{
  "model": "image captioner",
  "encoder_dropout": 0.1,
  "encoder_num_experts": 8,
  "encoder_experts_per_token": 1,
  "decoder_norm_position": "pre",
  "decoder_bias": "all",
  "lr": 0.0027,
  "eps": 1e-08,
  "max_precond_dim": 512,
  "adamw_lr_other_params": 0.00071
}
Rows from block 3 of the text decoder of a small image captioner, named by matrix and row number. Rows with one number belong to one neuron. Each number is 500 + 50 x the weight over its row's rms, rounded and kept within 0 to 999. All counts start at 0. Numbers have three digits each.
After each neuron's rows are labels from the 100 texts, of 14976, where the neuron reaches its highest value: "tokens" is the input token at the peak. Only what is clearly more common there than usual is listed. The data: rendered scenes of toy objects such as cars, trees, mugs and chairs. In brackets: how many of the 100.
# fc1: MLP up (decoder.blocks.3.mlp.fc1.weight, 768x128), inputs 0-63
# fc2: MLP down (decoder.blocks.3.mlp.fc2.weight, 128x768, transposed), outputs 0-63

fc1.9:457507573560494489422427541597548517460515373532505464511486492531397464484461550468504461526482508536496609547514508494489493552482632528484438562461543568483601519477465470467483541415499570
fc2.9:542527402413525558546530439428474526574535662455513539512462523509534496524572482525468555498508515444471434506461532521521545483468401536415570478539460474513396529462482528588475479568481482
tokens: "," (72)

fc1.672:500529583539455545405481493457473511491552462550538430466560577576466564489429517459427475493523474548533473563503525446483472519454545469511493488485529507613506566572631482566475494467432462
fc2.672:469595529478519539540449465586575473492437490471536519622499514503521495485558469470512594509575471446530454532555536452566571476525518451449564511557490552395506572465496445435477493485482625
tokens: "blue" (23); "pink" (19); "purple" (17); "white" (11)

fc1.503:431470495469425560484484530413498482533483526538559464494506500587468591562461535505517623462461444487502495460511486600452480523465529486399424566479429520489409493585448502534499456528525533
fc2.503:509514533594542437546540491571406481521464485489488582450556544428551507405454467507490466565567555508525523494454543469559534480567440480582598434451555487533598451372560445489572520436465522
tokens: "," (53); "<end>" (34)

fc1.343:615525434439475457515579479625438555499483426546550506405469615461455487468437570479518436561400429478461436549543517483517509510503645559537581475552533435490498511459508503472486519520482537
fc2.343:476495471509452471440430509466503549499511558524409498532519483497466543468568512544493563409601430409473529394522336536476436433435471425527473451475434504575526433563539499499496548520496452
tokens: "orange" (25); "red" (21); "yellow" (17); "brown" (11)

fc1.73:530590521569473498480487547568465544563515396527524505406601456481478576502540484504473551445410515534572502480475452559458592495515567469498476522427530582450507493540430534522496494494496508
fc2.73:507440507497576498518520426433437426446468608415484521501368600495532455462486474524535468541638478451429456524446539455573476502475450502493553515553483468535496491434540439477511500443463492
tokens: "right" (100)

fc1.64:519528494520501496598535619573590540519491446499387462528575494515460451416514450498532540520567558564467509463468470376462507393496459499537532409512402481413443498534510452536468467514475594
fc2.64:464491480478546523440484398475522414530443564539539420551479485516528539573432548507455477460489437428430504508533490536479503594496450456574421560526553499606573496516471601485456482475525470
tokens: "right" (100)

fc1.389:486528549558513570469553505503465495632482410528490522449491504498529553517444474544392510512490515569537504532501486508435525548520424492481523458518574567582501405622494527490608492512496496
fc2.389:512527461449465517519442511507549464425502607460531489527500526530439444465486508489568530496583501417439525517439550550541497453530546487497498529549492476454416574428534398489431488479437565
tokens: "right" (100)

fc1.742:512545446507579429551464541501426482596433494521523522495478490509559518531575497494470432457492446559471451505552473541475511511552497465528503485493607508504544481444472590444544381478493447
fc2.742:466468505442426516417535474492622488412533524503486465483534496541387476506461472463512569522434511403512548531445456535516437522447545526448513576518418527474512517554515412545427592515521487
tokens: "<end>" (99)

fc1.694:480401462455515503554488515501517543467525523487510431417487520542587402500510482494524583484456511541521573531468448493445464506508412619484593440487556488528423475536523525456499520489513573
fc2.694:491501510473600490575515478448508514520517419493505525497468428467449500535495476456445439517538504513460486535429586515435549497468578645497502514585532429483569542413597446464549527468393470
tokens: "and" (47); "black" (31)

fc1.230:521454461513500361558447561559518559501567591496602508499570472597492602508551501466497459382452491544621499551550485523497486492515498570441528493538535411454466452465482504519479528532479396
fc2.230:489491517541513447535506397600557477525493447454480552461574483504545440523507492545481487492424494480485489512433556432573515517367486505464522444498507458481503477490471470482619466399433403
tokens: "," (25); "striped" (21); "blue" (17); "matte" (13)

fc1.163:425404492492459549520451511513575517416457535586568513501531434552413523518430535523504595444492472498429583517466510575502488433483547490568434470525404456493453506504584454524381441490504498
fc2.163:525514485507553435514528520462471580545483516434424461488483555508622502513550446501499421571495528446524397572541514442476551621556500523422612577473554521551536498453325540438507472517550495
tokens: "teal" (9); "blue" (8)

fc1.398:548481520498489517460510540453485495542585402483481494440511539483477575575577490458489546461471572494560547537537521557521589575522436514514434506470524550523497438478541570559515437544494496
fc2.398:452546509570489494510496482540463464486516584555488505540435523471513495408540482552503486495541438525412433467393520484442477516488478522473606510543453485498421551472499464485516573455443492
tokens: "right" (98)

fc1.255:443510499411514481521579565552552527497404503596495502501585500639534509488563509393325501536476518553553414501540503519476452578440531558483451481562485522464467463442468554494509443560505413
fc2.255:428546500452448442501517422451514434473464500458582503477522454452501464532444482555448487520405503515464485483411453465411463421447545475600422486466557471499454544547521526511446480405545475
tokens: "," (54); "and" (40)

fc1.392:494448523539497560483542465565535553491533476574547536629473592539579558508440606449499562492478532529535459527459546470553548506511543530500512507470483536503479536447588560588447507443500470
fc2.392:467524616514571429517482490448524490475516467599403406455515447508447460433549433530458580497536426513502481514538476428480580514519518505490523422509540493477535581496392432355478539529538487
tokens: "checkered" (18); "purple" (9); "airplane" (8); "grey" (8)

fc1.702:414524492518470443464461450394554485380554577463572454546506534535416472470507521433527410579490459525572514471546515507518412479455467509512458555515495534525504476502623437496564591450519489
fc2.702:497469496489478575495496529578501552622472432583464510526537455465632530484528482548430579479477491451449511467478488493476529493554454556510514483511458469486533539443389607491470402600443493
tokens: "to" (100)

fc1.6:504455422454523489522482536474564468443467548488584525529494474457452505455478522495509492551445422565465562443511513488491553484483500577502533545500505512479401460461577475512465453452545458
fc2.6:454566527516517450447505492494412498543514478557473519478547519527494546570480471484482465487509458423520439610528459494471411548455477429473481497565477509515584475532408480473513512644502559
tokens: "an" (42); "to" (21)

fc1.113:583462495437549470567600494539521484549493532482449558526339543506589407510479480585562471515510551469483476545510563356451512469573481476449629446467509452525507490534464487506504490536501612
fc2.113:482521536563503512424437455478527473467488461550525387508584373495421501440531511510413498486485478527479581461485383520473497510438557561608380549535489517463528531547600508494520564462520433
tokens: "the" (68); "<end>" (29)

fc1.728:533529435391546471475462475448523510476466548430560437507422474504497504520460538475493486510455453483552513477553509488460511471545453553511507589479601497489585459532544556403481504431553470
fc2.728:436471500600478585572523527548426497500495436589495502442605492494549412427628433471400454509506505483500453502460470529567499461441582459454541477508407530476449508458421456563527485566517562
tokens: "orange" (14); "teal" (11); "blue" (10); "glossy" (10)

fc1.311:517509470484542405479534538496488551551513483534437516500527470515499482453565478500518505476506508518502441447444447446497564457483567515490571484461376570419397537506524503524487435543475360
fc2.311:470434567498423522514428461433519447431484480512538460467468531544483547550468517573487482516493477432543515546511475607519452541543417465497445440525591460594586484535504451443461476490549603
tokens: "ice" (96)

fc1.320:509470548538492521518482474469518426485490544495576552531470430484437534553457523658539490448449510604517569485462524505381536466522515428560489501470467563579471488533508485478541447481365552
fc2.320:449498473462533521543480470625510558561481468477417480509474565475542509425568423386440573443510532453490458524460478516551472519447396492496492530575508523486564485472455563509474557518621431
tokens: "to" (74)

fc1.260:538432513471528513491487477587578513503455450536437519456498483461439456500459509493495579451530431448381558493419514396588621508418537489458498534417495448520481516475439555511414475501578542
fc2.260:509564480543516536572536544398387468468580580453528480526542557525572528529514484513489411592492565555539414493611503594425430480558567472510511452552512483503466474551511397523593506520517569
tokens: "flower" (18); "candle" (16); "snowman" (11); "pine" (7)

fc1.550:458506501477489469555488497464533504418461581491486564567499505498562482517448623617556459535544478563407533497512539443446459436595541453468545470466461473478460527616535475496547461506447593
fc2.550:534457526540572548491489479545477516568499464470535404467502496443494450487484394401416581505466522473543463560485455498572520579416439562594445521487489493567548480402507513546443489464529395
tokens: "the" (31); "red" (11)

fc1.583:495443526582510511486510396581531575410516534516533586534449577470601462515447612472543513523492553465613489448499515432512484517509560546478477524479495563456501541439542584578481485458531555
fc2.583:537519565471509460568523496482571463561543478608421451375450470592494525473619411501500504548484452518437485506528445512432572439538442587515530402471508489495528550535447472373501565579491442
tokens: "checkered" (56); "striped" (36)

fc1.285:470454489561527491462491467463522557491464436480447539486498543512587502501602477439458639425578520515524452475571533582463517520483390529520433441497539467449515396548478595437528469570510479
fc2.285:513534533486464491538538503464427419498509578517543436439517454496473507539399495536518369566450456472473549533413473427505504479538570428522521526485477495556450525501516415566470507434510563
tokens: "ice" (89)

fc1.696:511541484481500465505573475572448481450488457452538430507462513413575486521526491454452446491449509421470492423447606514376540459488479456520514470569490491527540435601451435480340401444414598
fc2.696:480471573480516497502577537522454499513524530540434539507492455560454501480492462428533485407478478459513636542530514567451533397466464504490512484501562404474443532486552525477530364492466442
tokens: "checkered" (55); "dotted" (18); "blotchy" (14); "striped" (13)

fc1.683:494552474543533458509501468483537502454595463467532442496458507469455493466585503478517499521542457538521502413470478437476490438505474437514471546445524498519521561550529531554527613454517512
fc2.683:560465518469553606494443505526465537501416529506492493545505463490628463524464547500510479524511485487462511496570534543539526452518588595538494452524489492480588444486490535447496395559485484
tokens: "checkered" (18); "dotted" (12); "blotchy" (8); "green" (8)

fc1.435:485441601527525562486391502410502427501430505458506539504496505472486466495449520558553518448510489543498468546511491504519427426489445383533525449371393511534462505471401440544448493454440535
fc2.435:615613468500523604542541514527510562492547485437483446587485535490561498498564476438455640506517469443439503503522555514507472500447460524464510550489427511432513591451581557466531491482596469
tokens: "the" (18); "black" (18); "pink" (14); "purple" (12)

fc1.653:462516536483516415522536513495548537482476498522510489454482576526440499486454527463456419514544447406601460501418597422529427587528440462517546594504445414519402453528476487495501539524472487
fc2.653:530466499530419575486520447421452459525505538485554426611551448528549487532586461514475518530446544519427570458557388552522509396494480473521515402483523557500538553470490527558568535534511560
tokens: "candle" (28); "house" (11); "rocket" (10); "flower" (9)

fc1.522:511411518500511529513462488450502463538471538550636588576423480530460527516449527598557577516448504528520578460515496543357517447551484483408513427491475512611443557560519476546511501451474584
fc2.522:427553549513497470454533535610454528474480425499432441456604500489543511428486482394402507463548533517468489500480477444587461553469527467607497571457469480364616438490507548499441531571515436
tokens: "," (51); "orange" (11); "red" (9)

fc1.536:552446401475480555573456510523592493539450529481548529489471479539594483464432412497465551442424518521378550426483426452398501471440474482378486463433530497558537543506451556537466484490575494
fc2.536:514593573524550412503512512544556484484484469472397546412533528508404499431469569533503400522542572490575458567534523524461499519475597516586471501507452484430525404495497443394543529488419546
tokens: "the" (52); "striped" (8)

fc1.443:524430564582487491438543480487545583465460456454511555576487565507496409555449606505522426604577538421594470561484543416510438590468478566493477555457452474508518507574469450532623516517440514
fc2.443:433528495419424545564509475544515471547557499500487454468513447525472545490573418475432623438398495522426545474400517600521522424547433440489564458540545547466474506468508542521398492543539598
tokens: "to" (21); "," (10)

fc1.422:503533521475506485515551446501454499536482496427432531624496500450528404501492553503562436529478544437456432629460432383449465502531464438522526534467524492491497481560428543515573533541433571
fc2.422:549471534557467533493454479543547498512506486517513409468455476511513500454507440527386574473517495487557591385496583557475553502486497521511473432481496471535531526477590539507484471437612450
tokens: "<end>" (96)

fc1.510:445584499443487501475502591504465440492540481564473506439635498643479590525533431431433575498468465606516556423514494527459482541478506474555478449486463545489439476503518527544516465590518429
fc2.510:518498467536524461421468427502539460464428530480532484502409558492522401518468579570506506529570510390370486536488478445441409523480424541500484507450508555485546476521549470542424482376540532
tokens: "right" (100)

fc1.731:465469534492400537473501418464568504469515471515570544487487551551409481471401550485554556572461505552567534432497533539507493489427545510405488544504420532417418556488589435537428614495483544
fc2.731:497490501566552491482506572539417497554467509515438495538579439431563546522543428546385439480551488459476510496523390390446540476567500548637472479488520397541504439475432516468588353504516482
tokens: "arch" (16); "house" (14); "barrel" (13); "sofa" (12)

fc1.193:461559546491488500541550475438498524417508487477552509505481543543574475475452593525542472526565539514605547478543495473521377431531470467529534519566469451509549562603589449565518585540441550
fc2.193:516422464533507613509485470550542534618529525481463441585468427434543430541532437499464547466430473505428526493490541467460592558490461542553405482441495512490459440401477636484469445473480396
tokens: "the" (39); "<end>" (24)

fc1.565:534420429460484488525593493592518513484550528517455504388536525516538453547497496477514445538467478515506507537446588425589499608454537527506504462483468443536494523484467414562446483608476487
fc2.565:557509619508467447406406507475472484509481497555566483536480466526477509467506527601425451494530510468472555450554409561376469416493487562474466462498534539511471569554538526432498461469524583
tokens: "<end>" (48); "and" (36)

fc1.737:463513536527561530544474562492417567513571467434563517493525466537507556506486512558477553455474485598558535569477466532416500423548484488495498468498438483626540518632559454529542500570428477
fc2.737:493469486466479513449482461553588511482431512505490497525424534494591433467511501428505509488501466422436484455495586453583480534481479451486509498449598561359536478354407616470433481452541546
tokens: "and" (23); "<end>" (18); "blue" (10); "mushroom" (8)

fc1.330:517524473501539509584474560483457486588518442522517475520422499462521443448553468543495534450504553597461520393562545456447504468582502530474589487453431593409451462510534549481512465454426504
fc2.330:532453546516441468456446452479542496363431509505464521474520521551477522512479465496474546554493439399504494611461431512533456505390496521563479488559531473591553518508517397485479547549575500
tokens: "<end>" (86)

fc1.15:561515438537452483472506551458443390483502503503444567415564525523450420505519454510547532469541562508463473444548444461490439597431519433543459446538544572502551507427516459594489472530510599
fc2.15:559514478463485521504433550475555518581498448448505564444437506529536428644533526537522412556516528495561553389513489472510557542515570446563469467590470555605549518533595457518470440492488479
tokens: "green" (21); "red" (21); "pink" (9); "teal" (9)

fc1.174:641492427507526560419522464473497434586515459500396552529482599388542461510521482456456491509538554428511456525480519431503520572425437558519548549450574521379496436506454511520508561524507470
fc2.174:390539539462387489595498535532527569423487482487535472412494396636456508486493542527535548450423469582532513446477491629505496434594531450424459434577499487568482541565559466490501487462540554
tokens: "flower" (30); "rocket" (28); "candle" (11); "boat" (9)

fc1.114:484381521519527550539543564479497451501360459435443456481474469459444531515467467494537516478528510569424444524578532530559471455459456450476517488331377458485448514460397502450511485481558515
fc2.114:555612455517474578502538542462473467554511477472527507595450548493575590608517535493499581475441473491467539452537512496509419531478438482523511509473471429477480542447469530477498444451602450
tokens: "red" (21); "white" (12); "yellow" (12); "pink" (11)

fc1.624:528438452541474571475615504415493469399528486524552516491540494519493450500432476524532583536561504533505516531420542377539526542542501464589513505504452468534480508523445449550522544554572536
fc2.624:563546480397473455460389493480486466567509477497545471599500478447507541500431529530484538503570517567489563474518520515527495566578481489458467544619541527518506545461440436438470445563567533
tokens: "black" (26); "grey" (14); "green" (14); "brown" (14)

fc1.281:503463439486467443525637518591507533443524550574469504483467492554591501413422458483421545457463494484492441526435473546467521488439546586465415475430479545450461450503560526458541473506550429
fc2.281:445513511550574481468509440442522479497516445415582485449546476522423528483487593576469416509550482500585488565501458599486564506561514486488426470571624548462515494513458570484510501502481540
tokens: "blue" (33); "teal" (28); "purple" (10); "red" (8)

fc1.710:525520504494508582525483486451420479402454413538569469461538544565553484493532471481476441510453484534528509567494434543469541515419516532541576417516492564496410517428463461509525454477596452
fc2.710:415478518343556488562453453461491462469467521447468550494447555477441439488458568471451571485572490495484483559421559447466457477479541485504398486522504497475544554514546442467518466483466504
tokens: "black" (40); "purple" (13); "red" (10); "brown" (9)

fc1.201:547539567573538473539500440428551548443470507480441491491534519476522520488383534471548471503585558478512467508550476520473495404446509612447587462437443522471485448450423483433437483478446559
fc2.201:430509559538473466521487523516576452484495487541525449512541442435506571571503544482560410538582565498464430427420413494574491526537462430506428522445491496544476480494486597516586421463522475
tokens: "teal" (19); "blue" (17); "red" (12); "orange" (11)

fc1.458:479429439497468608383568496363512499481570559532534496465446497523450599521486412482520533434455523479514511527468558523535516559432546489470471517501474532594463464481479462572491533521478487
fc2.458:517503553530487414566430511633447484515423396540492555505529510456517497443426564548507542548528479529547477421508464528501565462555468472549538482560520450435501549485521519512551532452517569
tokens: "candle" (27); "flower" (20); "boat" (11); "rocket" (11)

fc1.88:435420451453559497434472594551553359508406475543445566467508515420472451413490515493418453441526574553562487513526489530523487520413459553477501482547437550523483524500442453468373524470469433
fc2.88:455466543526399473437522555451500508469518489428497562588463479479505561561484532449536517563408600528425530515506489598423443492422542477522469504550469546452469498570531567488469527452632493
tokens: "teal" (27); "red" (18); "green" (15); "blue" (12)

fc1.152:541468460410476468467446563562523498474374562611460456489465527539504414481427529501463551587493520488519516467498529433527475545537577534446562491542439539479487559463480402518347509482496494
fc2.152:449460581569581485555475484492581471562551478461512531572565439481398567531612491535486513526521607531512529512472428553462542428478463524546452461517572561556526476522417508477574441496551545
tokens: "checkered" (25); "striped" (21); "purple" (18); "blue" (8)

fc1.588:521479579481489531569567412522512570459430490490582519522549627494494426407442518490487510476500454495537419451440513479515592479549481511550570485504425460423472503509402567455509512472528380
fc2.588:446441486549481569505493519430456490565513437527550477469529477439471606487516537526451497449502443568648485443507468580379509503571489496568489472529497542571590498497469508426520463515490524
tokens: "black" (27); "purple" (17); "blue" (16); "red" (11)

fc1.686:500554497573573445437412519496491474551548463371505519576449577406519402411537461464516448517486461461539497519600525441492484524541528533447500510403560576493571403469505535526542555390476528
fc2.686:515473459378478613517542447476522464476507527587474495496517446483577586526556479528450515468555515485453492442415511538616503475443478495486511474563485455439485592423549531553473458650473484
tokens: "ice" (32); "and" (26)

fc1.257:492499525512488538557546443519498496454598452454421542576520502470419455457462514541559469536446562587552492572522494549433525443452487535582425438516480486458425437438548518529513605532423386
fc2.257:542523509468471455425466525482457491591399490603537400380455468547561541544512474512446544421565436386461481477430484457497493583518498501452562582508484453548522612565482496439459388515551553
tokens: "to" (70); "barrel" (9); "umbrella" (7)

fc1.195:492513487544554401522377596456440556498452481595533586477474515417574531498556488583437543411573408510447491431496487477521528481580489417497499478572524451502560529516472614524457393541479447
fc2.195:518526460483490589492622437527552444491599612400498415527538543538466369518473484368551475533384542469528515575533521551498502524453530537510484524418486533502458486465547413516514590483508502
tokens: "the" (80)

fc1.373:528544482479525476450472523646553569565524424587521550432464514432422459458463555542430479537526525427464520555484491429483518512469569560477482517509508436554505557525481543621404581466523514
fc2.373:489517495474499598548560512389584515449468640400508492552570515557587471555610460517547425490513467516510497448568500612456570480551458468455523424593528502436429484444437523489528504546510557
tokens: "blue" (37); "teal" (21); "and" (21); "purple" (7)

fc1.49:473521478421384485440537527509567595412490561485420470471562485606550580478498577460521560510470510523566507485474524457480479522490493458588541490528455514440457518546439522448431500611491497
fc2.49:518492510564561482566512473492514352588512490570567522527515515467439530474450442535535444494546484560423528466508425447545521472478510495538381550461495433592548482445470514555585444337536487
tokens: "right" (96)

fc1.273:544521577623532484530504446615505555518475415514477569560512590467529451538468606497501571542542554475547458530460604471525516542518564533549437526447402507446491445488540530581564473504452557
fc2.273:484491494476519516493538457460562513528500641526478413544472505518537510449576380481467547483447498475473511450503405481459474439520449551450536411498599554545479513470438472450462512486593472
tokens: "blue" (23); "," (16); "red" (8)

fc1.680:491524506499493477428458489598481498530483433516580566482348581402562420440475474460540418530448468354525509546559536468494424530549535525518546486515622546465520491441472536478503554402482525
fc2.680:527443495491514562539505523462549576451520578584417476482632431551436578543595498506459486521499518645464548488520422483478555462396565557434484516497388449487501492587490430506589441641544471
tokens: "green" (19); "dotted" (16); "teal" (9); "blue" (8)

fc1.438:480558575490539457529447557538475503450510535522488569374459556491524523445422499552483519445539438436483515488580514463586529487493556494543527427496516459492465463464442585572428436475475517
fc2.438:466490473542505587530619490455564496563505569418506438560590517484493467535544443464518451529490571529484506488470414503462520503570437483519499558505475517485500541509544448518566569500548516
tokens: "the" (14); "blue" (9)

fc1.183:516506481460547421510543468605419483447484496449528434512456510415584500564553486469448446485423548440427481435458566498398500457503499443496525511526494515534564453550432413463363439403466587
fc2.183:492484576499522504523552558512470457600533487550435558468485440579454518561483476414505539472487482488488634545533499519488539379490463525495479459514492409461456520506529555479561433466472404
tokens: "checkered" (47); "blotchy" (20); "dotted" (20); "striped" (13)

fc1.767:418558408511504464450502490515444452418526464478514409485472432376551492569453442428483496496453461464452475464445555495465480510535528389457476572549542492530577525579520407453392472382415548
fc2.767:532475576548502548571469471513542484509459530539464538478494447531473487462426465485492556462467507467518611579578506580476511392403503549470525495496532373469437521548494524536524489512435452
tokens: "checkered" (35); "dotted" (23); "glossy" (16); "striped" (12)

fc1.678:487533526509444561597551596497524446510529494449498513561552515451491511417419412484571513459451553489481615476570470527478509413535473529520515461462484532326449416455516503531511516482450528
fc2.678:480457472508572458500523434496431520501444538580457504491420488495517503564554530550444496447533444502448385570459490424424472600471448497503546609531475488670463534589522479468463476520483446
tokens: "right" (100)

fc1.337:428460536481531492490504405507521468389541402500480527564489447503446474541601590544537521540522498576473529483479523474486538496518465426531383509465461491515396414535545582487542496511452463
fc2.337:584589557556481503519523568439463553548445533468528429435549581511590529404394429460487493463524528467510498517541470565536421530497527564521555437506537467517594528535506442481505545508558514
tokens: "to" (99)

fc1.548:512550489442464493552449553461399477433487411553579463517508515526517531459538579469443445565446464545553494600448512530479572532485482527551469472518420558533397513535486508555543509447529454
fc2.548:429473523417429550528499490404451463443448502381493520543513518443521449477526541534482556492523533449504580581473494421537531483466528486518480525431492536524564627510475548507480473476613465
tokens: "blue" (23); "grey" (15); "purple" (13); "black" (12)

fc1.586:484562482450493540425575536561528462504432441535442518501542509615550451543499514419463596571507596543483543505514516504512465580511509485509487397574479523624492468436534573631479474550445495
fc2.586:458513545463522466500437519517583436461462504496512426485537442464459427506453476539481527539469521509441515464454460483376439396396504557535406480472507479508502533522518458481446467477435631
tokens: "and" (67); "," (22)

fc1.148:565494455489479501519516555540520443439467511529445429392471492473544465465410391532508484484525471493541598429443460369521415501411514449505587445504506536484440459500381440506367496534544577
fc2.148:491558523572531455452443439471574503590466507475477647485548433519401572505547589577499498506569548523394546544564486561424541521543412619512372522497462470544541527513549499423636476504477536
tokens: "red" (17); "brown" (16); "purple" (12); "teapot" (11)

fc1.659:550442430473502502535552525448557485398454499522482543500460507460520445400358548531539494421531573565466560549509468458469478450506431524502505479485474522520473419558336508506469543440547495
fc2.659:514569454505534471446499560472446426529546409432558531570513420430448531463549613543476415579527587568501498514480471540485462561417560466484425531510531469464569509458508544435549415477553420
tokens: "teal" (17); "green" (17); "red" (16); "blue" (11)

fc1.139:524462465606495516459434467490516497455554480450580563530521549451549406446486582421529394471457526486533450490586465495462490490557495596513487518512564572406529476492537528512511536467482480
fc2.139:513490492527517545595487482491507459465501499475507519395515415537536512542544501432594478488474528492434458494425440462505476501441476439513446432528441478532568538517525514479429552627460394
tokens: "teal" (39); "green" (18); "ladder" (11)

fc1.651:532563490555499534483512520540515458509564468622495495510510553521407539478453499510493449510517555519578527429441587516445409454486519462568440516446538488452393460499462435507496614527499547
fc2.651:481504479456547548576520455448454563511465510416496506453452523523606529549536521530506627527498497502446489543528443556634528517510391534482510507601457494524603498520537530528503501481517428
tokens: "candle" (45); "rocket" (36); "ladder" (11)

fc1.391:433483586503442520497472525479445591424502448362441504565485500448583452488473529542511484480543488481488431592516473491531464488544519492536479555553467481511563471532489520497540473567419417
fc2.391:591497389528560518518527431535550446587545534507547482529452548482511466510574481466503483511461490516503577416477626475464632546442374513482524467411559531525412505383528541509556509427558511
tokens: "flower" (45); "car" (12); "airplane" (9); "teapot" (7)

fc1.359:523444467494519428504456443577515476563465597605457528494481532499449533564492487564474474484398481587398523525441451424459523514405522438468558417464561508604582521508442453511542526476533477
fc2.359:524491522479511585489468557468543510469515428467495463409463515596490478453445535460556587574512503435540512489542530563498541528582557615549448578545466443424480515509512436422399477518479531
tokens: "," (62)

fc1.673:456476439427578430542537496515440532467542588515472493480475562543500450520461585504499554450418572519455549553482523485499426464542595583454532452479542501530484483543476489451439561561519511
fc2.673:535484532550478473456489521432502446563580422441556530450492372541493524546504499586430512578473542501527588438479456427538622539470446536591433482479510557450589504487518557513599461480504501
tokens: "red" (37); "green" (20); "teal" (13); "blue" (11)

fc1.288:381499516524542554528536529422507409546454441486499504493454455451524484413443461459483489506562510569526460530501534503422483463563390520482461539495518527471507382601512581404588488454514476
fc2.288:585423540497397506544538531481560478474508575495511492471478560497544477525424506469552485571442513442470459483464519544468511489425474552499508522594504452499405566499558467635476571440456438
tokens: "and" (68); "of" (22)

fc1.61:500479449410481549408460460407491472518488488529608439501452482557491543547491579482559602525412512534502586488512463517478541519504447523423482585488573563542557501606524539496443481455519556
fc2.61:471575608617492495624463574609508541478480437470449626490562478441505474386489455551411438483555478554566477479485546499518552457490553480520478366537465445446472481414467511504541525529464483
tokens: "and" (45); "glossy" (12)

fc1.690:483474493543469491508474540571471450552579465591494508466554441466388529462513348503445572463467507574493615405429404491511563497442511478505523473505452533513493555460563464522450478521456455
fc2.690:462561454428479480462483453496537502521439602446441538587500532590512476511477614504599463460497505396449369594576545502414439536538519530473515493514516481495463477548422495432384522552473516
tokens: "to" (64); "an" (36)

fc1.242:504561429472454444402463420495536582473493476546463413447513516513543496528577610476444430578473485574564479436503486452569447541482537519506503562534529518462585576513523479482456556507503416
fc2.242:551489522467521561516518548511522415548528515480606516543486430518439444524497425538566500526508502367514471548514563558497572494477543530482408391484476477510385506438474467462425415537427511
tokens: "an" (59); "<end>" (40)

fc1.379:544449445552502437460481580544508452548402457589448486444473461473440481482502398474410459490518495507463508508457533439493518558426590516441536490538460519621552510506570348562372497510475519
fc2.379:412483584442446475558526457485571537474592547459468505612470557565515502580511541417524530492482584534539527494588485578483427454468492461465497465531520585446466456540497536524558533529486548
tokens: "and" (35); "," (35)

fc1.90:519473519417486562542515500533554554418452389534496500517457519582452435491537517509448604548518507473449485586569486484525546587475489486535591482515486385630412515517535448526420525505457490
fc2.90:487551586509496440481502441459515496556536492531460467563499619400538491540551505599471494567524479533575564474513515477504432346489520505503442517547556508531515519469512466453637521433466514
tokens: "black" (31); "purple" (22); "red" (16); "brown" (15)

fc1.396:460426532477545558567511588600517474503435480475496521472501507420506473490516499482493469461500539532456403549526520515590425402386423446534493522423372483474460513526446422417489530461479455
fc2.396:540498468529475560493531573457540484525454504485516527557399549472475601532445439467467626421446458494449573477537525571488437496454415531520521532504450427469465563486433536468504483406485501
tokens: "teal" (14); "purple" (14); "pink" (13); "red" (13)